{"encoder_arch": "preact_resnet", "model": "encoder-decoder image transcriber", "dataset": "analogue clock faces", "train_examples": 97500, "image_size": 64, "crop_scale_min": 0.8, "horizontal_flip": false, "translate": 0.12, "color_jitter": 0.1, "cutout": 0.4, "tokenizer": "char", "vocab_size": 15, "encoder_norm": "groupnorm", "encoder_activation": "mish", "encoder_weight_standardization": false, "encoder_padding_mode": "reflect", "encoder_depths": [2, 5, 2], "encoder_kernel_size": 3, "encoder_stem": "single", "encoder_avg_pool_shortcut": true, "encoder_widths": [64, 128, 256], "fusion": "cross_attention", "decoder_width": 192, "decoder_layers": 7, "decoder_norm": "layernorm", "decoder_norm_position": "sandwich", "decoder_activation": "geglu", "decoder_mlp_ratio": 3, "decoder_head_dim": 64, "decoder_fused_qkv": false, "decoder_bias": "all", "decoder_qk_norm": false, "decoder_layer_scale_init": 0.1, "decoder_parallel_block": false, "decoder_inner_norm": false, "decoder_positions": "learned", "decoder_cross_attention_every": 1, "decoder_tie_embeddings": false, "init": "small_normal", "residual_init": "none", "optimizer": "soap", "beta2": 0.95, "lr": 0.0032, "beta1": 0.95, "shampoo_beta": 0.95, "eps": 1e-08, "precondition_frequency": 50, "max_precond_dim": 1024, "one_sided": true, "adamw_lr_other_params": 0.0012, "grad_clip": 3.0, "ema_decay": 0.995, "steps": 5900, "batch_size": 192, "epochs": 11.6, "lr_schedule": "wsd", "decay_fraction": 0.2, "final_lr_fraction": 0.1, "warmup_steps": 590, "weight_decay": 0.1, "adamw_weight_decay_other_params": 0}
Rows from block 4 of the text decoder of a small encoder-decoder image transcriber, named by matrix and row number. Rows with one number belong to one neuron. Each number is 128 + 24 x the weight over its row's rms, rounded and kept within 0 to 255. All counts start at 0. Numbers have three digits each.
Before each neuron's rows are labels from the 100 texts, of 14976, where the neuron reaches its largest size: "fires on" is the input token at the peak. Only what is clearly more common there than usual is listed. The data: analogue clock faces.
# gate: MLP gate (decoder.blocks.4.mlp.gate.weight, 576x192), inputs 0-95
# fc1: MLP up (decoder.blocks.4.mlp.fc1.weight, 576x192), inputs 0-95
# fc2: MLP down (decoder.blocks.4.mlp.fc2.weight, 192x576, transposed), outputs 0-95

fires on: ":"
gate.91:105097151126106102131163188100104098179108089106124129151144117135132128146160080122155112151142150141123140108152132099135121135142110111112138128115143138148101120128086131138115103109135125135094081141140146143162107140148149108161102162081152125096151159123129105153155149098099101112
fc1.91:173182121127143145157104070108139140104112166140127136109128119106146134106110155156127143133116097109088132138141131160105154136087136131137130144160095142111180151127130134147147127150130120132134130120160083121128163108102108176096183112142145116114164105163100160105091086156152161141
fc2.91:113156135155116111089164130132171175148071111140127153145117167113108138129151139128104180125124147107108129106128098158127099119140118126136125109151130130142116146163110117117142166149114127127146138135136076084110154135139138112153079120125166146129126107118138131140183142112127091097

fires on: "2"; "7"
gate.242:140108105130145103177145168091096160129125118117121180144106138142139144137124118167111108175145106175110102155144093137077114155105101147145138111137110121137123118125126161134131143126084097143114161169142149093153126160139123099108132117114136124121129095122092138150136154117156158142
fc1.242:107103101188109120125108104135152128136136110112138157145114097101111150142179122149145138143156093176111123109131087151103127187110074104133114144102125097131146118151127131134165158122118086137060112193138121098115129163130087156112150120112118068124170110138125117127128146134137169111
fc2.242:126115142078154132122128090145098130147156153128107141131111113148096077092148126130125145098146160115116084089131121099152133113136151133117121127102108147108169088100168137138158156125139120115153161135155123120141118148157132170066160144153115115155103163151144107195135128098103107127

fires on: "5"
gate.175:112171139120123121187125142123124144115093122159124172133154126112168159116144133161145134151155115146087111142137172137168174106151180101125145139104115116086135115122121101143180101129167101098108154146163111134155142174140079134120126099138125126140146075106111116131143115117117119164
fc1.175:107113163122115174136106112101140128114097138150126137133131169132160122080160098137139169117142092145123137117145124142142132106153137068142162148150113147097162102144175135135157117160204121081130168136126108141139162172081074113115119121145104151141149099108108112121164129117103114149
fc2.175:152129133121094092118176082110122108152145137126156163110124126111156114173146146090127138132083145133114160129099093109161119142071139086146094138146093156122108141084104169142140133084136127083157132147120148117099145123102128141131114127117140165128154159137135162134148115116162149134

fires on: "3"; "9"
gate.528:091128161125094113138091087123129147134128064115111082123131113124156145140146143107134147140133096152125132112119137126147121141180142154138128108174079152138124159131113113116079158111123116135157143131112107154154114169094077100132108130120144134116131097117149123099132109125123110150
fc1.528:146145113109113173136147107144147135127128199139127138125140151110131145140113088131180104125106165144146105111146129113104139126114152102138166175136131146121138112123141113110180104122130172095132093115130145147130119093146158171129119111131110109108121198119087134090118091118143131125
fc2.528:127092107136184135115139128125169117077151156125140141146098123111102147112184128136104122098078102115108137122106080113083104112065133166111160097092179139056106122130160106139140103109136114129121128123138135115103135112133112154108113167140123117102146156136115134124141131118111119171

fires on: "<end>"
gate.343:158140109114067105076125108143121156171071106137154068119077121122118112155090155123147164114141145151106140155145117109160128105120154109175109137139151151120214139106095130108109133099115096107103110120105115170139111126155127156122112105093136136096117120127136111095067149128151157130
fc1.343:131153129169092111150159105135129083120111148134120111136140096105126112095122131193117123128122091155130145162104119153124137139152131097177178117133103152125107167201095145107153146153143158153138134098147114139130100150088105141125092083160091129115128112124139126107157170169090115131
fc2.343:104115118164116107115136181141108127145125141120087077120144152106093150115137113137170133115145113128121118109113137136109112113132156114115127158151128076144120128078156126150170162080129133114116106152152115142185090101142129092144116139132112140149099145128130106136105145116104157119

fires on: "3"; "9"
gate.51:132132135125078116157105096127143124136114116128145103124127111179095102105132138091123150148152101119117155162124131148118140084097139118145151125107109129118136168106106126182134135128102142094116111175119157146092163138157165161163082075133159168149150082118139105112149147148144154130
fc1.51:094126101131105148116117127087117146094126146101120098159124124174112071111126121060139142136158125146115098108137147100136171085119110115130130117115109127133130140126106128119092103118108158108113143131117102155125171127152164110129124116137065153127064128121140090117127164140141090077
fc2.51:159150113159173075112124116115129105109191121105149146110113117129107137126105113107118104148121107114138129109141079128099173079136106111141127126114116115161101141146115137129120121139149155110077165105120100130142114141105129164159164186114139123140100141151135117112123097123168092113

fires on: "1"
gate.231:150104118102088101114114144177126179170103159136165123098126120090117094123116140139172191079183092137122166123130145150174121133156135138129140140157117143123193130082109129074138115124083126147119098129099119115116085169155078121127111096127144126126126112137129132131105100117162185186
fc1.231:133099134101137128111084161121117180140144115132130173115119145132131132148173109096173145119154132099153111082150145103144114116108130150078096138113160132130122101070156116162130121077101117102114128125100139115133129119146118095132152173093187125137126147152119137148126089082145148145
fc2.231:103144098149142124105132088138168138090097160150168201152113126150167140124153104127119134166109142137099137151124134118165077149096072147132103134123150138137172091128075129137093121142146107127138128118130095095091142143134140147110128128150149131147146123140112108131094119120130108055

fires on: "0"
gate.386:135140083147159085099092101139114171120141113094144130121105147152162140120139162128137141122156131146109142101120159119160148088118140121151118145118121084131121121096126110139120109147144134108188135139172154133140155123112092160121101080164179099080147116106134132144080123128144119153
fc1.386:141141119127103133143099174123154099128137119154114167175132119153105179118108097116145106142099174097097141151133123105117097137173127164115143134144129147189154103141130127056140139148123170112081092110064140172144095081122136150132106166119133144127111139137142117117141147095120103134
fc2.386:099152141111140132179121145082112131098129097128163144111103103174144118117141152176125119128123132148148150150153117111095125099138148160118145142116100131152109106135123104149152072111106123158133126134132097144092128158164114099125136139092114126106143118127096116139142130168139142105

fires on: "3"; "7"; "9"
gate.474:111116149110176120087100162124097148138121142140124124102127158120124164107198144148144165116100077150123106121192096149156150095123130165111152103133107122121145120138173105160108100128122131133101105128125129140127134189106141151104154113138148112130106135134168127132095158126129139122
fc1.474:115121126119089085152129109143116088152115129147100102147095108163135101157087136154138100121134175131148152121111134138107145136160114131135105112150119117113115127126086147153099177127142129116061125138120088141140130134119132114163091125116145159138138125148146126156130104164133146151
fc2.474:161105160172116132122091150121107153135121080129121134143093149117129119117085135085090138155124139134125102132117078114140135138129126130136120116181124139143084119153118158143146125161133168135119077133151123131135106133087099143155111131127152119123096167104131111148169153118147136103

fires on: "1"
gate.379:130083137145160123207140147101162135127128128144125111141145136100153079105145113177125121119131107115147157112094129130123121094176100114100164135164142115136108145153113124118122106162142142107108123115071150081139150131087114104127154104125121148096130152121146157125135147123137115110
fc1.379:152135100118162149157160144095098085126156098111079114154136108124135148120121138152089112122129124152134102115123102124112121100125114099170113155114133159113132169156125160112151109156100164117145148157089094096112168125105187143157114124144082123134135169108154184145131153130134100111
fc2.379:139064138165144149104121150190096090145126169123169047104133087084105135117111144144148142159107129139099170140128129113137100126133137130084133094109128120123152112156115152099117091104141138157153121156127106127122071139137132133102121121163123130118124180117124104140117108124121121121

fires on: "0"; "5"; "4"; "8"
gate.418:091118137174134081140121118110106128113111069124124142150137154179130135124140117156123132168140128126151105135127125148131161155116112108153123137120114140126131151133107150184127127104126175128147103138113135199119093102156134165116146155139136151121140093102121110106145122120121114126
fc1.418:120149107115161105155110159165103150116129128154088121112132128105131126140098110104088142133127122120172145146162130101130126121104119125120127132116122076122121115138132101165161101083160143091102110134122135120123142172157131160101142126115112156114154114128140124142123164104105157145
fc2.418:130162112162113165138096116155138092119127083144121123122161125109142181083135133104137109124102125092129140112134154124120122102116108109131106140134102135183151075135164079133086151149097139114118148140133079157158102129136104137101123156086139120117123119109149124126161111158115124147

fires on: "6"; "1"
gate.196:111144110139156083093110105122112128157095110143156122136155135145140087107138133145118128172122148142113102108153133165118144149165116114155114135115139097113127162125111095159141104098100134104106147119107118158130123173131144165136108056124150116140150135168117104109151143124139146127
fc1.196:125136127147114107181116155104122111134129141137110104136121096138099111132141095185158129120114111145139129145093125110177135137098095092182128152109161091137145100109080096138114141154122126118155128130144121057093126144142132117146166125133123146140156124172142129128113113101110099117
fc2.196:156133103172110122139123140198127129131109090109119096128093155134144138132068116130142129147128132104111116107179150114201155182083089124096088114134119105136131167149112125092138157143122160087094117142103111169143145152101079117132130106146146147124121148103151167160126147129121125114

fires on: "<end>"; "3"; "4"
gate.116:129116117121131109115125082090119088128147128136148119139086110172146174111122114088128097138117125096129086129100159111124122118159096122118138091152101133182118129128123093147111120110136130113097102148047123145117132089139124084111142139136110127116130141103132122118116182148158127120
fc1.116:127123159132171132098166091147126096132138145139085098080099138124137159096110107095084097145130113135067123125094153076130130148111137129108135124093126099172133106130090121103136135132138102104093150141115146118148141119123172129131168129160098139101099117110115116089148147151162141134
fc2.116:123167134121126152157123165162152166156130131127131152145119169103103117133129115164129110147161122139149109102148105136155099142141155131138103142113141150104150125106155116139125149113144087116152105097140079140132119106138073189156126107142121141140149147130132157141110138145122140134

fires on: "1"; "4"
gate.352:116138121112123078130166153147070156141139117185104143127090146120145129153129143157128116120125105131155121132126170111124095112142168139144118125156121143087160138085137108146119098143138126092115123132151118132128175120114143128119141154129103157109117142159119114197151169151158148154
fc1.352:134109120129113140169134153157144131116138171123129127131142161123135137161118155147177137155158177135127146105128108113076115129130081128126125139150127133084189134113154150150112164125127143164123153141195139106110088166129146123112163155143105125143109096118130140112096154136137117160
fc2.352:128107141134151078073105110120144175106179124124108105130136102152128142115129134090134135120111134125111148146096140130156133127084186107110144112121135136115097137177133143115140088105141126130121126099100125138141142126119148102098103114102137135088149147133129178141161148095100138135

fires on: "6"; "5"; "2"
gate.507:115124108151122125144128152151143114124089065117145091118111144157133139133171128109126160169125134127131112114160125111160128143129150097102114119116112111150174163090111157224098122117144148128102097138132106146135132133156106125129120168130142148151103131137126150079142138136112122114
fc1.507:091106115121102133111133143162136080138116085104126106144099159147125128163160123131129163109134136130121113147142104118132126131123126114074145127103095134123166126118133154190114160105142097151112098116155091112134115134152113124121133168142121155146111125127140123113151125121116095115
fc2.507:123171123161126126144125121154108119140139157108138119163128113072110115138135119109138113112118133137135097115119155133132118088161113101123140093124140124148129111121146157160119109087128112162097104100132122123108133128121134112103132117142154141130146141131138117127100133114129125074

fires on: "0"; "4"; "5"
gate.380:081134124116147108138119115128171144102123110128149133112139120165116119093165119097124160135111129097150115105125122139122159138117146143168121107106133089179140155131127102174131120140105150147138116157066166118108143190085085108100089099082159150110168150104101148136140069108141137152
fc1.380:141170109141129089153132116140132119154087090114098110105135142154164154134127089096120100134147125130141162144158109114139182098092092145140086123128136162069155132140173092173092108133137156132159188133173115138122122132079138130094159138143096117131109112146159122129107163139160137112
fc2.380:097132134146139153155129149096136123094140139135118166168113095133120170143161087199134144118112096145093117116126151144153122124157109096124153136147134129128138133125108081103105161130158145119086148107103097128083122113110084115098176102092101118136115131150166146171147091096128126163

fires on: "2"
gate.200:130162101131138081138138112119095115100140127133189125079194130156105159094139122160101112098136128123121102139136108122175135131143159131164149126104164178128117144094097151130099123090103125125148125178066126119083063147149138110135125105158097162121155113144109145127123115109134146176
fc1.200:113064149101112119164119108135163116115097147153129105141134119094119111103158085154148114144137118157154110132167128117093103104123115131144097155137148135087153109118140101102122101148118119120148145140111137089089061069124091162102100096123148117156144139138136140135130100175106194149
fc2.200:138071099128111101133147107092134173161161157104124144070125119163110142129119124108172090104124127133121160168103101137144130131140122112127129138174131126107116135148104162127129129106145115122130113132148102167152144110148155139133123139129126131108170089157122128099143147140107101139

fires on: "5"
gate.560:126108132111151135145100122056125122129062144146121122148130136137098153126163109106158145193092117133131114103147125125126144128155127143155121140151139111145148127104118119138143107151144109115109094172121150140133151145147083130108119079130160128126125113114112100138147076129127115121
fc1.560:118148123120137112204138109112134128122106120137088099126103124127089123162106112111136097138124094119131127119108159096134119131147119125157123136086141148137118132129171106134135166099162130156146179119103074160145117176114154145134096108129121133120113096154125126086103160185128097161
fc2.560:154102148116151096140151107094108093112137093092119159135165143150132130131130129077092170124087106130132114124176100083133169140131130150138114099125130127173092113157115127095117111149112083134120158138124150122116119133142132110124110159110086133155142183092137112150097135164166114156

fires on: "<end>"; "4"
gate.539:125176121172112114132138140157166119131089182152149127108107150119131143118144104149147146118085112157096078168082107127143134128166131120114177118157116121121112139109129134122139133161116131103112091146088115163092090138123107118128148110146148127114145126105129127116138094125111132120
fc1.539:149101103117147148103151108106124150094134126132130150114114119103156169135162179112119132102119160094127162093116127154116097144119138128134111137117139113143111122129134078124136173064130114162131089147130132112146159147143162128141136136113119154105125127155114135150094190118128128103
fc2.539:124163142122110110129131107205168127135038142108100096180145126114129140115150117133095149131136115116158119144150136106130098120130130082143132139105154128114130080121122145140086104155120112120121131127122078147149164121114140170135105122147108146140200126147115097101133122134127109106

fires on: "1"
gate.522:116098134132133158144109110098144162129149138101162143136130156136166129106142112171176116150121099145148117105105098151072152145175143160131133161121147104109128121113110101134114134134145142119161139142135148097116111139094128160144128109117188175141085115135089106130138151129080129136
fc1.522:094159175152121150145161161139123106126151166103140150102114148147136110140096093146110137146123152164132170153093109153149127090129154137116155121116147130153145164120146118119170114079156168112101081128125097119129131153133103159132140149136112100128133119133145168130143093119160109119
fc2.522:148120102143122110141149132116130138096125113135140106155137095191144115159101119098099167142136136106120139126125121134177086107141138166147125129145144163177110131094084163111119124139115135140151095106116125121104174153090109166114120102079144135132123131127087131118136109126111097166

fires on: "1"
gate.470:114110099142132112122133141140106113167135102115142158115169138111120161097081099122120148134132121122083094131137112132095151131101152110118137152133108111140086137129142166133147109160148110113136129101115153136165191157142104124157135094150100151122108120145064112135126160140087126140
fc1.470:108146123139111133086142164142098161144097126129107119103133104134115105154118169120125146082126103113134136128113121124126072148117144091083092112135093129146136138141125123113132139134108105144080122109118104154142129116174103085076135127098137102128126146110115189118098075099190115136
fc2.470:125110126089143137137163111124150109126133168117126128108135179100114133116141137147125110185138147119131110128068100127119118118139144122162110128116100083143146175153103100114122104162087106137138137136085156141096110130135118145125091129086170138137140148131139075127175098141126135106

fires on: "8"; "6"; "0"
gate.394:136136134131081105121081120141110159151113087120131142138142145138166127118165097142151088114102090126142114118141137134155140099142137125123099176114127162127081155121092112183122141103120120111142120159129138127122117160135136128154086116101124138126109112156138108167160142118117123164
fc1.394:127148091131165155170126106077121114105136147089134108151147099156109096135121165114083181123161082113117087135098165184115168122113120131140133108149136073140165147133170120143132134145153147147090133108152108136126093096174119119109164170136141127113146146103157111117129090152170122124
fc2.394:139102157112157147167135138112124142126123162074165113114115144163118096121094171131172082166153132145160125116114133135113156092122137130137124135153130184133100146114153073094093134114080138148130104154129073138132080163140129112111142132097105101094169137136125125131150103170109122151

fires on: "6"; "4"
gate.169:146129136157137061139131100102114127140086089155141095134164103154111098117159127158149130125128115109106073162173129182140182154169130122137118139097147099123146147102126100176131142148128147108129087127128126147130122162129126139123106113132159121128134081116130105094114147135127124122
fc1.169:114123178124119151109117092119116113139134134145079164142118094124117119138103165174115147174129146118127132156133089118153140152127124112115127133150107120134089207091139143098104123124135102114131139147128136152158154104106118106114106144138123152120134111135128138141081119115129109111
fc2.169:106104134114123122096116096116096104132073143124115122127145105095073133150144165168121124133059138162115133190186150116118174118118109127077103159136164134127094140124134083113096096116154155125142161136127153182155139133104154139146121135108149133103124139148134117136153116147104108112

fires on: "2"; "1"
gate.293:132126106165087156102131102153136129085167146110121120122113134144154091137151093162123114157145146176129100118118119138088130159110125115143142116115146112129157127153106134108141150125118137114147131090170106109140087112132096148075116134163094117124124172136139143132101151131126157183
fc1.293:107106106111138130120075104157107132139163180169161150169090157142106140111127111132062102102186111146133127125125096128115106141128128119197104146148123120158157177104157124138177129121097123135079105104092105119091138130128129108119121120135134156160132149112129163125101107135145127132
fc2.293:133103124126130139099118155108153143146128094139094108099104121136039152117099140111187163115138123147115116104142139137098132132141163152156152141151152157152120138140124143129110126114098125124125111102180148117148139112138130085108154140116129135098209160112147129141119158090126138138

fires on: "3"; "0"
gate.271:126142132134163082092130095135124128128110132095114157132147136149142172126101157122176163161135169117114109109157115123112124100138137106114134151166114093054103169100169109115136117104120166153159114143147118182106109102108120150125132109160134107126165090131137124121099115168176098123
fc1.271:112102083090091085148105145140132135149132113096114207164127113119147144133112141090169134147152181113120137151124127150148096146138123153135121140176120136187160124097175158115171145130103147103147124149124067144124147118098174108141133100159117139126115108149108172124133132075127102114
fc2.271:139121128151153150145139157142102138119087127098141113087142157181122122145149119158139118125107125123180116138160111159135130111122111151129148146131126117132153098163074112137131109125111137141122140157118116197137167168134126111140155099100142155126107126152112081160097160129118122111

fires on: "0"
gate.309:109129114147113082113132150100096148137159145143099116165134137125105133101125130104150116146090133119130115144130115104164135192142145118147104131128108143119157121142106141104130155154132139123097141139140091158135142180088164092068103127123130180155122174137154134148121164130088093154
fc1.309:113067137120109152148140173122144128133157142130135125130149163081168134129122154151133112120132120108138110113111087113133120148139126143129117162130134134107151105138120124135146129104145121138125136074141120124090077158114142165109149112151138135113141128129127136141100130102133114178
fc2.309:111112124130139078109138144151101131133132113131113134159105154182114115152160116101128145116149094077114125120154165136141118085136140096125143117091090159120164111098136088158099130140134115142147114122130112124119145128145118140100158117132092115155129102154122170138158133100103109121

fires on: ":"
gate.327:142149131110111143101100124123095156093117100184154129126120094114119122116159180147140132109097158159119100124108153144098126102092116111084127158123117159074090144133118137156146119131121135104161127187137145140104122139114149096106118113150122093123146138140183181145140122102129115161
fc1.327:115146173196147058145162158145147143120097180100092108145086137141127086112112124082148111082133099131119103113113128099124141101115139158175123162106110111099133133131094123138130148153132130094148119103116110111148126121134088156131145139150186125123106092148134118114073153180156172146
fc2.327:145151128058128151121122133133141145159155141115147139128174105148113123134103101117149145142154120150123118162164145128163148135122125150132109137124142131132155110128137069101113111129126114147151143124121115092113096096147157160128095124157040141150121144140132087120089142151133137126

fires on: "<end>"; "9"
gate.442:093166124155122124128168109155125113102163131142124123097188149135129101138150159139169099128100123161101115166156126137119150112137142157109111175093134133123112128123112111169183128131074120153106142130134131123129125153103162102091160130093058174111140084147110118128102121123129097145
fc1.442:150125159109123156172131163171163084129118143110132113145103125150126139156151090151151159121118135101130101114105140138131079132090127072099140111177103161125137124090111118137102155139121088154154140104145147149131121128107108146156137144119146144125133123105158107189115151168128171145
fc2.442:140161124156071165091117119108121132112151121110104103098124107137102127104102151104101117159164163115092106128120119135123103137136125110164140128155106161154097113162140131116170115116089121143136142121122136127163088118139136117099072152167111129103152150150081122147126100122111085155

fires on: "6"; "2"
gate.354:120088110159115096129124164126113134159122070133160082095109100106137145113131120144131127138152134122101130095149079145183128084103149151145111136110129130166162122102120119179126125117134169124104120118101142121117117147112138126123120162121189110156143130143149126145164154103144107144
fc1.354:114071134092148146151108120172117131134102195134094160150108165125119124121105107125113130119152109118116091132140132153088137142123140132103123118180143129138133117107140144166163116127166150072093114109121100132129136102182126151135070118139122129109139169118092172143106127145146136133
fc2.354:155126125150107104132172153101116144155114188156159156142119187137137171108164131158094112128104133141143151127117159138107125155147089112127158125208147093123116120153153120161162132136118122119160114120134138112123099117157143111131107093105133123147151154092121184127150098141120103137

fires on: "0"; "9"; "3"; "8"
gate.68:090155136126110105188143135142161132123106105119158141140179122134147137121133125104110131162146106135097085144156145096145127117169154090145117147136127111136108178109113141203150121127102143094114086152130129128121116143127133145097093113141138139117144074175139104109126114118126104149
fc1.68:164135123164121107120136110122150135137112176138109167127148137149095139147090148196150106104137140138144125147120112168141115133159116161114143115125150118138108116087121119050118138117113093157129123128134143104142113110169135165147131157102134115145124101129101077091118107122112101090
fc2.68:129142111129120121132104143131147184134124077077156087146147082149101153147156164177154139103115151110104150124120094126105144136140121141111123136127119121150146159089130147067111134102154140133131121145112134085150073129116156122155127150132125119131130122129128118132123147097139110066

fires on: "<end>"; "1"
gate.221:144124098128145100143089145118128150122118116150107106159111122142117132153140136158117102076161136120139145144122136112113145120132103118140148136133186122133176095095120106129117102057130095110169090157125116106132172140085117152072153154147189167107102117127158146135100128126132146144
fc1.221:109132120134158104126124164134162126151117127127120140176115112141163117120143085111134112102154154057143135140157131132130152116138120110148151146146159109134128126104147069110097151067147146133197121168124120152117197118113141161087132153129156161111101086140135102119098139102132163106
fc2.221:126069108168084133157141112148104100111144113080167091123109128155130152131131162132107148105118120146179117128115091130095135114151161142131107159079102137128173144097114167117152135133115118117103117135136079128126148167139118102158149100126181114158123088157147143085130100134169115103

fires on: "3"; "2"
gate.420:094128173124114130149095152109139160115105067113082129154138136148162124147149113117134161170109107135131085161116152132157134139170099129106105093127128150121097180140128147151104130153132097130128146123131093137135135168097117117129126140146156164144143103101119155162122115131131132122
fc1.420:129148182122091093128113130113129130104169045106108085162111148161175110128101159109106133092105093125141158153140100131184097113129153129128114086128142135118091127138117151112095151149148082135146153098131129110125149150106154113129109130128095143128140095104146110122154175088126106115
fc2.420:115169137127101099141127124123084150154148127171142115136134130135141107161132120166131124152145102139143077133149176132104140163175101134073107119114109158146139103167110137107100198118186132109166134112126089120150106118121145123119117092136158133151114115145155119133122121139144148080

fires on: "2"
gate.49:117144117107106081117144121126109143099101067115181132091113122148094176113161095151116115117122145112146140127098122150125119100144150154110095136109162113132128158142111124175094122132129154161127127130129122143099081168174094108131152137110156148125155094141145132130167140078145097148
fc1.49:113132162076149162110124106131130133175148146147071160124156107156166098122134140092166131155104166138111122139124130127097136123153119110137126136143146175132129121099143126091154101139125123129119108149110140122145158110119164123121118113151138129160112154113108140147122115134113161087
fc2.49:120129096127091094149156131134176156163105126126085123099149136173107128140096097141184132140155107128091136128126146128139117136088103139115115130114137120152100122154121139152138178137087122097162130121127103080146125121127147146079108120141095140130103130145146142147132130102133119150

fires on: "6"; "7"; "8"
gate.498:115136146116112128164138136162120123139107114140116153123161143096130143109164120109146125147143123162112135124130103151107165115148145085146129140114138099143115142120131139201152112148121150085115131124122114153155136161110104144094080076111123139112143121147132105135127133121095098153
fc1.498:085161152121102120142109160130140125094137077105125156115112133102133132130152117085090137110117143125095168136137111126133143125110133071134119126122083155149127127120113167230126112149164156122155146147120153143091123151098127127116128098126083166108117148131139152138138118120137158156
fc2.498:129109087117123101111137135134103114130128113118148166117140133141140128135137141132132109153146146098137116116140163126110133144098120107139118134112135154137132140157113106153164160129142154099144126132110106136121126101118155127107117107153153154122149107158122127134134132105144135142

fires on: "6"; "5"
gate.317:097135145162127086149109131141122159114099079147182151104128160129160146125141108129167151141145120090081090132117121126156160160124160116175105118094128118156093124102123113200166131127127126120154130133134118124154135166123126151120093104124152157122130101134132102116128128154127116131
fc1.317:155136105166133143113147124116147117173095115147105118128147167140129146126122110120129106102135115137176112173118119114098101137135088199119165160137138142103178140132121123056116172132152128103129095161153148113132117124125129148163144110153130126152106127117126127092150129160153130136
fc2.317:147159095139137084119126131113146162128083131123126097111141146149128109146126107113119149118169101148134121099091147118119126164113083139128140101138110141134158136117141145107101130144146138197149151146115109060158118123171138170130120095155144134142077135119125099110147111131136108118

fires on: "<end>"
gate.243:112146130140102102115116131127133148137110148111136111134109143114094109165070100118113160148150122121115055128128170107139134109118127111112170174141123132169137140137113119133136134139074143140109086070044129157131107177122086112104156107093150153167130144149090149138115100149140117137
fc1.243:135080119135102104159090144094134133151105135122128124099127118133140141120113106110114136116137144166126115137143149109168103104080104166131130150137143096095140147157125109149114078096121135090093131125092158112146109151088139110159119111130173136125112165135102086135102103101099111172
fc2.243:119112128108152127111120121136132152104161138144130146128159094132134125092155148130183105132148107105118125139148099100160106168118136114154137132158107121111144117149126126109115112112138110101164114129177138123128133155186181107170153092128126133137146142105092148136098140135182112115

fires on: "8"; "0"; "6"
gate.392:119133149170158126143141078137145140121120083114165133086125140127170184152172116099092108125130136149104104124125121116112116173110133076124132137116141117112117155098113114125097125107134117146138131146169122155105146149150177162107163103127115162131130086137130115170137121097130104141
fc1.392:137149117121126093175076096115130135148140138155116139169106114119090100108148166136160131131119132126163091141110156141182112116106127129105136142113103151116135062147136149098112129125115110120136123116132183104126168146121097110115139112117144139142120127147160110097141110110155144090
fc2.392:105119106106096141101130129140101145119143115095155106140136128099115123132123115133111121110111129122146113116132152100091156134151163142110142123113115158167134153096156156167131126104113122153125129128145141170111132162088075117135086111107127103116107169120119119145151115085115163175

fires on: "2"; "0"; "5"
gate.262:148101121145133096116142097174118127127187155158103121100090124109086155123113130089100112096136077153111129128095124118135149138144167162112107135142104103131112149136118140104134152095105128126135093133099163162079151072119134105119111161095121148144123140158127121125111139100087128142
fc1.262:166119110141117119144093131163148157116159130138135107088154143147137117126146135134086167143160142184112130140193109154116112139078137111133146170130128104127185118147146171121125142160133097103142137116182125107156112147125100138114129130089085119149110080115145159102139139110118139145
fc2.262:167114108101129119098128156124125145134124148128118130112127093095077139138124091102153142120088140073139139137098153136132151114142164162146104122171146157145115155161166105110086145139139110113123135137110163169132105192143133105121131131102135133088104113121132105114134163127126131146